python train.py --crop_scale_min=1 --kernel_size=3 --residual_init="none" --optimizer="soap" --beta1=0.95 --one_sided=true --grad_clip=1.0 --epochs=21.3 --adamw_weight_decay_other_params=0
Rows from block 3 of a small image classifier, named by matrix and row number. Rows with one number belong to one channel. Each number is 128 + 32 x the weight over its row's rms, rounded and kept within 0 to 255. All counts start at 0. Numbers have three digits each.
After each channel's rows are labels from the 100 images, of 14976, where the channel reaches its highest value: "responds to" is what is common among them. Only what is clearly more common there than usual is listed. The data: scattered letters and digits in many colours.
# convs0: first 3x3 conv (model.blocks.3.convs.0.weight, 96x96x3x3, each kernel summed), inputs 0-47
# convs1: second 3x3 conv (model.blocks.3.convs.1.weight, 96x96x3x3, transposed, each kernel summed), outputs 0-47

convs0.49:150065109111118040105107088126134128123126099093118069107127144114110123121003091099088080129128109078097092134079146134106108103109092161083111
convs1.49:147098143122123109109118111174130078105061080100123114176089132083105128133152092128127110137143157168125190126060189148113118137136130226096080
responds to: orange; pink; yellow; the character P

convs0.60:126142122073153144079155102140058112098177110116101165105148083109101100142123062085136140152060153129144112079105092127072153146154140131124078
convs1.60:102122147162121095167063108089083097070076098062099133134120132052108038129103111126064150162148116131175105071162102134071112129148126181138101
responds to: black; brown

convs0.22:083073080121074187086144116118152119114126140138137175091125100108138118132137146104118127148106127085067047125075122091131138142090170080151108
convs1.22:119129118130113113116142099154089123058116138060083125181123140114098102150126107135092151131182095133134098105101178077098147117105098109200095
responds to: orange; yellow

convs0.14:174072112119090094143048129133146117128155137151142134147071161166107106181109107142090123143135126160050170093154098196135169145161084202162118
convs1.14:153097168105168074175087111120164154136103144125073149166068136110091113097126146176125129134121078118138118094127110119071129092163083086116102
responds to: black; blue; purple; brown

convs0.84:107103109096116055135130130130130130120181135121129089127162135134123087142040092121107000145106110079123124098082136098092144151120139098064094
convs1.84:137127155202153133132112057152157136112119119125140098195127161118061089089139155116096137114120062148127137073079167162109114144195105138090140
responds to: brown; black

convs0.91:191087113150088052146082127140173133153184107142169169146110157140116116179100121137106134144127115189086141094153166164085178168171082188130115
convs1.91:138105154108150057193092099115119148097101135146076156185068155105091082117116152155132121114139049110136084072116104132094138106187082085128101
responds to: orange; count: six

convs0.1:129141114160117136109169162089107145120157173134111067123136144134108117089109095129155085093148108083113086117049146094084102137079172101114092
convs1.1:118144137130164151113107081112128131079097115054071135168156123083098109098110121151090152090165095169143075098163173099111121128106161090127145
responds to: black

convs0.53:057089121128084172097131126138168092093096116102140117092130126153114095147182082100097164135120150081108094081103075094122150126076135064162118
convs1.53:103099143131099102144093100136085100084135143093089132162110143131121038183175155148114102135147097171108091085132117080097150113157121146207044
responds to: yellow; white; pink

convs0.90:121149130155093123106128157136146136103060048132127106092098128146143190141123112127155091130145110109114160115100034129149119141085137120146199
convs1.90:140166166132151112158096167117149177144084172147134125150090111144124172131120137162103140092099137113108106068095122100075108120122092067079140
responds to: yellow; orange

convs0.59:135119144162091151118063141104176132131138134139200096096071118195165119093149131130142110112107101091098119101126035092133102107074078106153099
convs1.59:112143159101126111135098176115209204166137182194179161171085130202122151125112140200176117120128112100116100093122096104096149122137090091078150
responds to: red

convs0.85:118145104150147149111155134132117118117176113164137152136161143111140127162104144121155099138141085099078091140090121088103135112123071095082091
convs1.85:128155133096151149150133103121135162102121150120115098146100121098149141097111116158118117099186067119112066110086199049127088086104082079167121
responds to: green

convs0.6:128102104148104169161173109161119135128177188172125147136150134139154109116036150125185074135157099110088106127051166118180133131069111117094106
convs1.6:122177132076121114175129078113148177125124142085143097150111136097112124108114130147110124109133053110105095092103168087107059092094076089144134
responds to: red

convs0.2:132146123145151083122078123118110151165138146100119128133130096126177102121022117125154097122123131088126127153058165112109132125073144123079116
convs1.2:118115155105169134150113073100152155084094110070090128168145096054092115066109112137107141092157077155148092087116166100093089099103130077115103
responds to: teal; green

convs0.15:061105159139080079127130130113102138083127115143146139140136159158124086118106080136113073141150129080104100098103125087127104114105175041082143
convs1.15:159127172175163126146118106102127143040055112120103104180141101097143090107147124157081168094135111091151060092122096141101099144137149164111185
responds to: black

convs0.58:107210142129213104152189143081088133103123191113089146147179146141121141103109103151110120099119126115165118159099183113107107106149126113137168
convs1.58:160153172109153121176117091096141143072092116114055104139118127083113103059127139132088161093161111121142057042132148086113086077143116117117107
responds to: black; purple

convs0.88:089098083070075114096119117131098089105107112167092106087125101101083064123123090084070079124074126102104135106138058154090138115097129082144158
convs1.88:090173150185074157165154128105108117146099121138146163184093103132115097122157143174179095118095127143094127117092105107142116092137129099097180
responds to: teal; purple; black

convs0.82:098187131182115129134154149092142110125062099149121148137137121120145138106150117156128115098129129119122212163172089149162094103135147135152240
convs1.82:150182177152166137162105157112150169119096108143087100181098100146147132103129145166117138087135154112122083086104082108077080108144121136081136
responds to: black; blue; purple; count: six

convs0.66:084136107142141084102141136129146130100145142083099121116180146088121110140119123126107064160114125102129093090074175116078127129105139080081099
convs1.66:126134183120107134184116097118127133081112141066122125150094159094152076090120163182096142063134079125115032066129121073086158120101140116146145
responds to: black

convs0.19:088103127116099089145108103137132106131103118103116125095099134099096081125073108110135088111122102061115115122065084138100101109061092061054122
convs1.19:112145150155127099134113098153104151108067111101135072229139085085070127149112148151147094159132110170127127123088191100103130146125119160131122
responds to: yellow; orange; pink

convs0.39:114104136142097151126101166104144108114087161212186138097089136189146118104147110116153115091146110092053124118140071124141107115107124103120196
convs1.39:117158163109135133117120151105169174168170158198140127175105107181134134143122157172147095101142095099122072087127090109083151083120114095035158
responds to: black

convs0.36:133121146137153143141144124113130130101174175180159066147154110123118141135100175127170091113148120084164115147051119109157130113102114124151118
convs1.36:122145136087144126135132118129147183133107107109123097172099111106116129110094118142128133113166077114125090102099201083140057067088077123143120
responds to: red; black; the character C

convs0.77:119102100076094067098126103125119117127135105093118118100163102129118132140075087123114073127094104100113140142061146104096161147061109063075102
convs1.77:118067134125151088131092091159076136106109090112105146167096102084066121137131126095119129098157105137136101124070229127071118115118121113111151
responds to: green; count: six; white

convs0.73:101115117110118101115140128153117158159070151136125113089094083131130118117097159120118055131149138093138128127120152169149131151109154114123211
convs1.73:137160150193126147127108150111160159103081138088118134183086104105120139105136133156138112065072112093100121106115126109153071094123059130077189
responds to: black; purple; brown

convs0.80:075107096120097082109110101115138102100092097120105135109104110102089094131050042100091053107104105086103103109070138133112130116094113101090139
convs1.80:163131131158198133070193114124139063134145110098143077164151117144104121117118041099141161143149163161115159195076177140136132113101113094097151
responds to: green; the character M

convs0.26:127067118116100103116079121109178151153098153113153101081112112106139124093059189100126080105111107100092120123096125110104085114098076142062114
convs1.26:173133164111109070108107152135227177133126139170207143165111130147117165100130158152166143154102094131107135097123139114112107115127039125066154
responds to: black

convs0.67:109121152147133066151133123119097136106096153114119118118138138128093078084078086121111048129119115070085123105086131111095107113091136091065165
convs1.67:130129137150096086105123099151096111122079087099116126215121130080129080113145146149139110077114084149082136067073176127100118155175130143093141
responds to: yellow; pink; orange; white

convs0.56:170152087095107134106119101101155123147113132149111134104085130144119125108127155093139235098179073206148115176130143088146102083126104161145080
convs1.56:119165158089179164162126127097118179175169154155137075123135066123128194108100104166129116084171130127113129120133130106144085101089148038100116
responds to: orange; yellow

convs0.61:108114138127105095099055101087109092075083122097097082103109086059082094085120140089100064102118107108132117123088118143119093083082060120118096
convs1.61:150166071100149131071161158164121018155150138172148091161128078172127188162138122146138133137154104141121098126147173114155142133162155130124113
responds to: green; black; brown

convs0.10:116091095146070099104075102072065069084091094112094086073073093081092128088149126063111092083107077152093118132128086129110093097141087145199133
convs1.10:157137078118139146068189141147144006151168117183139072113129095165163174166141122114151144145132135145113149166127160154187138117114147137111133
responds to: black; brown; blue

convs0.50:112084112127110142105137158130116119102126134079105136116127143107136105126175138101132173107113125144096074128127096099075126104163116126085093
convs1.50:105177155102132184159147165116128116172150125144144078122133084116157173103102144153173088116214095119115123101089175124187097092121086111097133
responds to: teal; black

convs0.44:093036126187086163151150109118151110137127124153173079145106194148151104144165163128102159095145097130069096116129092120164126119108099109156149
convs1.44:130124164124138143162141120100186127181163156148146096155077090162109128141111144159174117120136037134081103152115126141138150075165091089092133
responds to: red

convs0.37:076105097108090101102095077156106089092133108096097116096145110080112097149101102089098091165112166065077116076088090099079153170105166113106128
convs1.37:129090166130095101167101102161073128094105122032121148149114205120119051136164092143079134098080101144126149060096110133080151115112137156171118
responds to: brown; blue; purple; black

convs0.52:153118119155144152140098122132122125158132145189155154146065150143143145108155161127157148098175108189112130169141125132181137116139087173136109
convs1.52:125170169124157154157110139091132162181159167179169086145086100176110163107118111161159120086147099123120136108140132128126100084099124057079138
responds to: black; blue

convs0.40:127078095085094139096124125152115112102138141085113144081125101104086108139117136089102157157051169149112100086146085117080161134155136138128045
convs1.40:140078139097085109162087107128062115101123126040134151111112180124136097148138089114073151118106137135146152084130143148070160151117164129167080
responds to: white; yellow; pink

convs0.33:156166093096131089116101103099142133151122185102081188109101123144110158082106136113137218107110099192146149135158099167128072119170062153126091
convs1.33:138129190110196125145108141104165168175139158183130112156115108108140209087102115193105156073134161112124113058131115106094121123100118080056133
responds to: white; yellow

convs0.4:149086104131078080111100104128142132153110126104113124134080118146116159129096165128085070140121141135100179106148103156140131124098162147128209
convs1.4:168125163141142093150110144138174149122077113106120142148061098094111144088129160148136121089083112107112115092096137085105100100098072109091122
responds to: black; purple; brown; blue

convs0.38:148145115139143154122178139116115115170214170111118106113110115122158130088085160105150165072113134141111108185062141132180083108080098150142107
convs1.38:142178166111181152151125096104136140154113146122131092148115120101141182094081099144134109085159097142140097083121148103125066120096109064082103
responds to: white; yellow; the character G; the character O

convs0.51:132177127114134147094186091098130123084076079099101155124129120082133130095177072112165095073152135121133146136159142096170097129116184094135190
convs1.51:142201175206187149161116127089138173099062107118080070187116074130151123089115148154110138105140151126130122112108097116148096105121120121107173
responds to: black; purple; blue; brown

convs0.7:144105126067098111130064124140106127167115086205140115117124109105102099135129117125089110135103105117136132163114136145152136110122107119114192
convs1.7:103161153177126153177158117097087157125103096177135144128088117142124120139147110150183090129117135142114129124104073111115051074128132085088158
responds to: teal

convs0.27:077152161122118066154096140090146134063133131117125151149144130129110103120087043164080070133133134154130144114141131147112099137175162113124151
convs1.27:143135179119188119186108100097111162048084095121037112175132123092121091056128140154079179090156133112169090078162129113087099105116130132106118
responds to: white; yellow; pink; the character C

convs0.43:108085129144114052107060106155134092113182125134153165126174099137129044135149049145052141149093110160147148154125116134083185173151139159128113
convs1.43:127106138091117087192096092119087135076131128133068154166103153089116078143146178171136129110144059131141075055143116154069137117206079113162093
responds to: white; yellow; pink

convs0.32:170135116124179120146175151106175154157119191133185117124138176190165149110151139138164127105139099160132091139131137151158108104123075127134077
convs1.32:127165184110139109177097140105139177157127189142146106160107130162134158099101119186138122100133097099121090046154144107094119078110132063087133
responds to: black

convs0.68:167094138119110098144128159119187131156095149164182113115095150188153161101100113140159151064156099131075176138121111140167092108116075145152154
convs1.68:145140156099148068162123137113187181169135156159155133157097103174119131099104138200135143106140112100129079049115112110049127089117095064058120
responds to: black

convs0.35:051122142139118110135117130161126150102148120117096130140149160085092081131095051150126076141131110062097147111088144083059135119074122054073125
convs1.35:168164154191135113158114071120101135074096110063110108180111113100115102103157096140118099103118122155121108094127090112083119147135156118116203
responds to: black

convs0.25:112126120126119118085120121144085084100149150137099098079146070152113116110186103101105149166097185162091088086191097091140170142202172128142104
convs1.25:145126122134166119148099121115077135078104081089053078114122151111131118101105085127066161119136191096193074117168092126112131114095190138119105
responds to: white; yellow; pink; the character C

convs0.78:111094096151112059097095113103130100106140125133086096092134060099114106095105068087075135140105125095108078092100103137115099125147083136067107
convs1.78:119165075111154159078134144135079068123146124206097104135115103169131139180138163104161139098112132135181100165210095149153146073153174129136099
responds to: black; the character E

convs0.41:117151115060115085122123098124130114135148113109096118113177097097089124118028108117138062136127126073122128158090182083065120127077132107089152
convs1.41:127108170140098103170110102120115179097120132038109143159125133083106078072147130191106106101154073153091069079121155101130121101123084104133122
responds to: orange; yellow; white; the character O

convs0.21:111090142074105077107171136123158115105161100073111115106121092139110103097100100116114158131087156100134120149100143089080136133081157111121101
convs1.21:091132142073184101150136065083126145125137107066083133150150098058111124119079140160099148111142079159134083122087176119097096101141096084112100
responds to: teal

convs0.54:122151130112174124154150121177113156113168183112089157139218137151127125178108122152142130169146139120153087089112196152094174166131125149087100
convs1.54:123152148089121104144084136123102136109141177092126127119095124150126118074124115127096175116141115149107055033117130122086133113092121042127131
responds to: black; blue

convs0.30:109123100094088100096183107134146108048111123116107125091121118153106111146164031114115095137104145121106089060134110088133134112174116083118100
convs1.30:161164172131197126154117076140101132048073092098089120167121119108141081081125116156066158128158167098219078100185074100093124134119179129134130
responds to: black